config.toml
translate = 0.06
encoder_widths = [96, 160, 288]
text_encoder_width = 384
text_encoder_layers = 8
text_encoder_drop_path = 0.05
beta1 = 0.85
eps = 1e-06
Rows from block 3 of the image encoder of a small contrastive image-text model, named by matrix and row number. Rows with one number belong to one channel. Each number is 500 + 25 x the weight over its row's rms, rounded and kept within 0 to 999. All counts start at 0. Numbers have three digits each.
After each channel's rows are labels from the 100 images, of 14976, where the channel reaches its highest value: "lies over" is the class under the peak. Only what is clearly more common there than usual is listed. The data: cartoon faces. In brackets: how many of the 100.
# convs0: first 3x3 conv (encoder.blocks.3.convs.0.weight, 160x160x3x3, each kernel summed), inputs 0-79
# convs1: second 3x3 conv (encoder.blocks.3.convs.1.weight, 160x160x3x3, transposed, each kernel summed), outputs 0-79

convs0.119:510487454477483497463505523514469496508501517452494480516544531505466498515516492501464508496523539493477484532471495504485524500497511487499475477478467513538484537529480495512514486484467471491465467492468475514495507497490507495527478526
convs1.119:483486528505494460498490522489516483469492463451465516501499496460497411483498475509476475521483471513520518477510499504529496523526449512520481520495485449491511543514469500481513489523549536496537484452489510512485490424503462494473502511
lies over: backdrop (97)

convs0.138:496483441499474509500520504484475497491500484457503472510534526503480497483524487478499511454532467484496502517460503463492489485507527471482495484506480533535492539539442512485451494520450483507461494540486461475498490482504529463536482473
convs1.138:481457531458490459497478529483484465447483498470504537493453480442470448493490492517498499511489492486512496470476480456529485513507482474502475509473492474477510505477465479480489472523543518486541522471512508538484489454515498498476477470
lies over: backdrop (98)

convs0.78:475485558519522524438507495501507465467525509505516552461508497503514507489497477513476456484517487455535479490489500496501524457549516502509463564530507495457509485504490496518490511507475492517475513469511466516479506452494496531480489490
convs1.78:523491522479452461495481486491519441532458483495458498522508480487508501541499493531461537477519499494499458478471481514486487508448523506476476461490461512469508491512472469518508514464479544490499526468500466578531468485489503497508504520
lies over: hat (72)

convs0.31:518473505498476507442476493452511485474478507496496513448499458477502490501497498484489489495478486482493477483493472535515507486478478500499490534454454469502501503453467434515491523542488505456538530498468542472457491495457507511494500504
convs1.31:516533426470531502523524450501525487497437464529519519534507493499507468459496509524531522517476517508510534500491506489505486478499494530505472483484497552482480511501486506518449501491465505487483465529500502527460506476521501457522510493
lies over: mouth (98)

convs0.83:529467499469507470483513536470488468485520513486472505508501519488485512528504495446450477488538542487509496490483505475510533474475505442483502465510500498507512493509480471542481489463464450446506473510472485538499450501488532490513500484
convs1.83:473483489498485434490465427516515471529497480478462502460471510460492495494493490550494515472464446477468502524465513501509492535504526470466483458483482503498496493477459498528489457501476496523483492445498503491499481465528476471467503510
lies over: hair (56)

convs0.46:484493487540510538553489535525474501479468487461515462549500483461481493479532493480491467506488531492493471486465505494481513461495515516478505455517523485495523469507475566495439470543502456483469489510501507443517472495508452512507496480
convs1.46:511529501495493497527512432511492496454521534429498556527504485535496489467515534512474481502493512517501556504537493515472475490485508507517489510491498499449476489480494481521489514491511468496501481516463480529533482511543478536488511495
lies over: skin (93)

convs0.7:489482479475479484489485513510470519483517463453472463501498498488443478501536469473458509491545498501483476521491483505512482481475495504474502485507483534511469514468479522500471471529478479450472508520478471500472487476457516483491501456
convs1.7:483499519472484464478504524498505475481486493490503500494487542465494460461472495496502492541488482490505519478464499489546498548522487487511481492475479502488475519493475481477460498534552538465556473480504495540506512493493459505477507442
lies over: backdrop (100)

convs0.5:486511479549501496494504464506488532476472432485549451489475498496481521449526445528472463469445504488517527504501495488478452472487512485503486488499521489496493480481483528490449498513519457522475478487524483507490482462527495520494521458
convs1.5:534528554474511502496496512502472496530512476506546566517501466496485504509501486517543490455510517500514513554539504475509509463481471530499489494503503537492472507487503541514533523501476525516505531534493503503484502473496547508515525531
lies over: hair (69)

convs0.9:488484477504473516479525506495475491510529465509506497461522482467476508507542498485450482450526490482488484521474490496488511470491497515502505508515489509498451477448486511522488476509472441455492537469438475473469496488475524514490489464
convs1.9:459506499491497524491489516499477458510447483503478521486486516478491478474458498530517503519464502463468515489451495484509493527466487484477454498494523523469495522502493478518437496513507530482564463503497508587478481466508482497513492480
lies over: hair (43)

convs0.48:512502462521528508494455467517502468480533464443485489451490520488467517451432457528468481495502485514496528507500534497504462504514507524482496481498544515496506495496522477494494504491521490551515473487475517484451514446509498468504516519
convs1.48:499478462506491506467454444491484492503458487480464488523486513515510496508501433492520499493479455477516503500510486496448498441499475475476500481487471482502514458513473528486545503508447520511420470476479515468477509472470485516515497472
lies over: mouth (55); skin (41)

convs0.16:501527445506507476461503485549472489510477497509503479485539525493511529457511497505480500462474505464491508479454519504504474500493483521488451476493465536509500529510521470500537504503521512501489445438504471566493538476476505488524500513
convs1.16:489495538495497480466537478479517504514510457511471515474490488461473482544476511525506425521470424468501500522507490514523513464509469514542537512490462464501521522508426513463522504483485526523519553506515511469495481470503485490492467533
lies over: skin (52)

convs0.56:485494503476500509526486453515450503468515480475495483464503504463518498491535500487506472455471488480488536533477528448513474468474511438474534464506517488505513469471481515495500495495517468524443534520479468506485474481517504478480526477
convs1.56:519483505497502524504500522494441548488513516446508484522526483535479532506516526464490556506505521500491483531489516487469529506489501450507474515491540476498438522447509510535507473504485533509531501523523493523449528521502493455492521479
lies over: hair (93)

convs0.149:507496471498502457514477457502497500459487488480504458495485475464490469502503450497480461474422465503470513465479534473480472490525521489504496506517509489523479509473482553503448472512476496501486473537511484465512487480528504475505485518
convs1.149:482494476485510493537494490523469488526483486538541479535496518536490509449519547455480533486516553538468493536509499511448507524498469488513525499486520531455441493485493500509502551460487481516499418493495479523492535546458513506510486484
lies over: mouth (49); hair (31)

convs0.57:485488515440492488472520461499496516461487511473497492465504520465450464504529496488482468494472475521511529459523481496506487463492499482513490484501513491500437451503472476425486447499507459502436450517493524498492511470499502506463518487
convs1.57:511514475526494523519477468502471460501486490479480518524521525490527511510499481530475473480548502500508482540516517504498523446483479513501503508524527520508480488508481501463528500476478484502499462484481514445465479486474499471542539521
lies over: skin (58); eye (33)

convs0.20:509494432493495483511476482471501483510472411464488497481503491459504514477478467476489520499483467484493477506486489503486449532471485469478471495480472496509474528503508520508502502490475499511495485529476478550528479487461490472474503469
convs1.20:497469471506499511510409490525482469488523486476496514517509513506488507431498420497505465515492505468506532499489502524477513451530502462489475481524541512507486473487506496465518521497485460552467509450503498452458498502528506498537508526
lies over: eye (47)

convs0.132:497496485503486490507491455493519483475483453485541494457506481521496505497561470483499505493481487505510456526453495479482516481468521528520494528491511449510522466427486479520517475520526518496505531497481492512489440478519555544479522548
convs1.132:492500490464471506481490455472463517536482479498492533515495492457528512494502515515506571466472544498497502499504488478465494520474507529528482546486518525483463519490528504562437480489510471532512490510485507534481485565553491493508497516
lies over: hat (68); hair (29)

convs0.69:471507523470446437490498489508518515466502490497475447469515494436477444488464510483470499498542473482466523477522463491512478472495509446511504488503478510490507454498454499479482482509464486436487474554480522479489467493502495489472498469
convs1.69:512503464552550508534496484529490509542515472512530465519521531477505526495517478505507513498483523529490479515502543494481508508540504531491513468494537534507437504507530507466555519470470482495467465499523493489475530498486536483520539496
lies over: mouth (59); skin (34)

convs0.43:477519459530467521527511500492497530475508472475479454453524502458504501490485485481471506511529511475507504477457510499467424474492509491494504521487514529516519535574491507521498503525464535496477521532487497483497485504485428482468518497
convs1.43:476479540531501518535483379466480482489490523470510517501471488494510456513516478502478456483488496498492508472473503464461533477546504508500484474498490483513456462464487486466556467493480502507474505443485494495509483470499516546514505507
lies over: eye (30)

convs0.152:484482484478526502492521505531471498493505481464482491536516510509457534509551472472449526518556537530536484546473496477492517483495459470491516460509506525529492499501494490498495446488457487457499507531504463533461509496493499480506559482
convs1.152:496512503506508505497488493453486494452498534476500494479464493458533410501478506508518499504488468495490542476503498457501505525532569503496449542480468495481488528486496506494479517524494512505525499483438527502548490469507509489469481511
lies over: backdrop (95)

convs0.144:547504520484541521463493476502521483526503521492520507501504506499505510502528505512489495470483492493497492490461514512508510471529475481541474501501439543518541484491441467515468518496494497465518458454454508525473465489486516462490507488
convs1.144:476504510517488488463559477503482495511505458532488506508476490491502504485488515536498491492490455478494460536535466502502498461473496531488506512469487487501487492521440491467518481471456471516510529529505499458488482495514486497494483495
lies over: skin (92)

convs0.105:524514499491520491479487496502490496429513465445536528441510507504448498493507454507468471497482515518498470522471511472460500460483477480494501493456481522513502491474501488470476498495524518534496523540489497467457462464539501453474531514
convs1.105:517501444514519484521504440507483500501517487502507497543511528472553493503496528539540509514519481487466477517509507511481528482492495511499496442500514539483483486526451532516511472489459403512490489462470561470516470484504507526511511496
lies over: mouth (91)

convs0.28:465514455510493470513536521501477502491482449458501466485512480450520463470488501499455557539537506488502475476434450494482454496452493494476495486502501469484481498490500487487444494497486512511482512512484502548534502490484498480484471501
convs1.28:503493463534489512514455461521499466499498526477487506540508536536490515452505413512516451516491517509516508515523524520493525474502479477483491484496495534524475474488520526484549495487465476534453470450489508459458527473503521450536521515
lies over: eye (46); skin (43)

convs0.24:509529495510475523512488480489488517499501519504492488479302433483482485480495496503478490474492515507482499455492513502484496492496545491482505474483501481483484515491521491474495505477510493491500488504471495507506518513490493482468495482
convs1.24:492577512531485509510493476492502481451497496506496501510320502538521487531493496500509526477519493525529530470487475526493514489490546486479505517467483526481494498508489525514488488517484531506475496494475510493512495513520485452518525488
lies over: skin (63)

convs0.150:453510508468535502515485490491490524483459497476488471487466530491464491495479458482481500523470506545494501478478469485505526452514525485490526482523502502503514521526477518448479477453488509514461489510540448531512495484541514499481519502
convs1.150:479525506509494505527472553507468511524550505516517461541508519475529535481514495487472531501536546540490431512529470517531521517483479525500547511487527489486459517496488493489522484497446493490548517482521468460495482509472500493507519483
lies over: glasses (71)

convs0.103:474467521471497470467536522523490492472508508488482461500478495457478469505502505512472476530553463475514470493469473487498494426474466470488501484483468514472499462494484481453495484553497520493478512528459506538478518468467499465480446473
convs1.103:487517452514519526502490454539478474504461506519506473529539540499501499468503448500518486531490521538493488514515524511487490476502481519477485499489514531524478484489516530491531511471449495484445443500517491506448515421457525444517505488
lies over: eye (70)

convs0.63:490476475541542485481481464518453497495503482476536496440494511454467479515498469498465485497493480505506487523477504479522500469471499534454511497499458491549484468481504506477489464509485517499479505518467511501446505485496493501511505517
convs1.63:490542436511499516503511519507507479500498490502474487523521509536523457438470499519493489530482530518508493507520492512487506510493467483489451491485523546447458501467510514490479511503476505519492482512490507476523503454522500472509518479
lies over: eye (75)

convs0.157:478518563490520516465468500470517473486525522490509520505536496514546495537486509467473495490519464499553481487511493546512497495466460473522497496490488455501504487517494467524544526526499473463491532462450533512523521492472495515527495478
convs1.157:479491450508464504463516418489554514524489457509458448500504476492512497482468493521503554522480454486468456496441489517482488530483500482489479458476460484489538516500509476524429463493521495478511489475500512510488496513485486481492474463
lies over: mouth (97)

convs0.101:520517466507497516504476561517488451484511509504476524519525544491489505511519480501465502491517508481528516505450510472513547481508535459477497459512492522517540500520464489536457515485465459470491463529523503490485456502510505480518511505
convs1.101:481464508514502419478489442479512503519501479472504520494486479461509484506496524544487534469471459490485480521495500492466484541494511476506485489500454485475522524491481490568508440517483537503540507474492508517523497479509480543479481499
lies over: backdrop (96)

convs0.29:484493453470473490491496445464542519511510462481517465490542520534526434454522485462503501496488459475525488508505485466487462493549510475504513513507545493517492476490477498489459478532496483503482548482517456494525528480520480513505509462
convs1.29:502458483508531533471472505490532493510486462531560499480505479460529486503498460462544469512500509484454432495548516509480482487473476497479483482472521477470542548514528516528517471465498510477537487495465483485491503472458533509544488489
lies over: hair (31); hat (26)

convs0.49:505494492518504495446476482527479506476488495479490494471493505475481522529504483512457454479484531503486471502476504511516520454464472496486525496488482491529501453506517486499486494531536458430484525485471522471425524487490499484527478513
convs1.49:484512466480528505526528488490504472497461496500482470503509471500503470457453561518455507540476507498478523497464500505529479520476483523491494456496521490454499543528480453492486518436484509489490470535483502490525503468491485486494488515
lies over: mouth (97)